config.toml
activation = "gelu"
depths = [2, 2, 2, 2]
kernel_size = 3
optimizer = "adamw"
eps = 1e-10
epochs = 23.5
lr_schedule = "cosine"
final_lr_fraction = 0.05
Rows from block 5 of a small image classifier, named by matrix and row number. Each number is 500 + 25 x the weight over its row's rms, rounded and kept within 0 to 999. All counts start at 0. Numbers have three digits each.
After each channel's rows are labels from the 100 images, of 14976, where the channel reaches its highest value: "colour at peak" is the nearest of a few named colours to the mean colour under the peak; "peak on" is the class under the peak. Only what is clearly more common there than usual is listed. The data: coloured fractals of 300 iterated function systems on busy backdrops. In brackets: how many of the 100.
# conv: 3x3 conv (model.blocks.5.conv.weight, 384x384x3x3, each kernel summed), inputs 330-383

conv.270:506505450414466483480466494504517472469493488515482529513443474489498513504481500486510481503441491451490474512482522461492466497513508463516514450531508454509489
colour at peak: brown (57)
peak on: fractal (50)

conv.56:451532495448521501536462508502474528552505494497547505429458504507488525518489494453533501467549533538372472515543501469530450488500453507494506526514461509532508
colour at peak: grey (58)
peak on: fractal (58)

conv.21:522502494497488492458506527502474511503526381506470516502488497513513516502507505496525503499492516491505508565532515515512509498514497521496483507542512524522527
colour at peak: grey (66)
peak on: fractal (72)

conv.112:489516531456479492542475502498485465494459516462503503506489490539517470464481474460526517504453543476519474572504522500476506440537469466514478508526516519440496
colour at peak: grey (61)
peak on: fractal (33)

conv.212:511538497558517531520541542501539505498524493498524514550550530508516525510520522521521510512487488527534562479515501500524551508525525510525512525559513525504489
colour at peak: grey (76)
peak on: fractal (39)

conv.380:436485548439481495530499534489526529487499475495504497511458545472514506516429489474500512490493498534473528519564477501475483494512483510494491521498470510494512
colour at peak: pink (42)
peak on: fractal (97)

conv.304:500495519481482534480490516497524529478474462494490500496471506486472518489518499486489494485491489499479494473532477456495490526484517515474482522493490512498491
colour at peak: grey (58)
peak on: fractal (42)

conv.176:540528546525470514528502551553529479478524518517511510542524545536511516500516508544530507497476500509502553462550492535514515515503507454532503495525528534498530
colour at peak: grey (59)
peak on: fractal (50)

conv.338:453512527530474513538518476531469522470527518503527504430509515543490511517502473458520488507522509497466540495513514494493456540456530496481457515482474512488523
colour at peak: grey (65)
peak on: fractal (46)

conv.296:446529481535511536485491528492500533515489515516506503541532548491514521501505502515496474501510506545489547489478499468508515527558528509510491549520489515504489
colour at peak: grey (67)
peak on: fractal (37)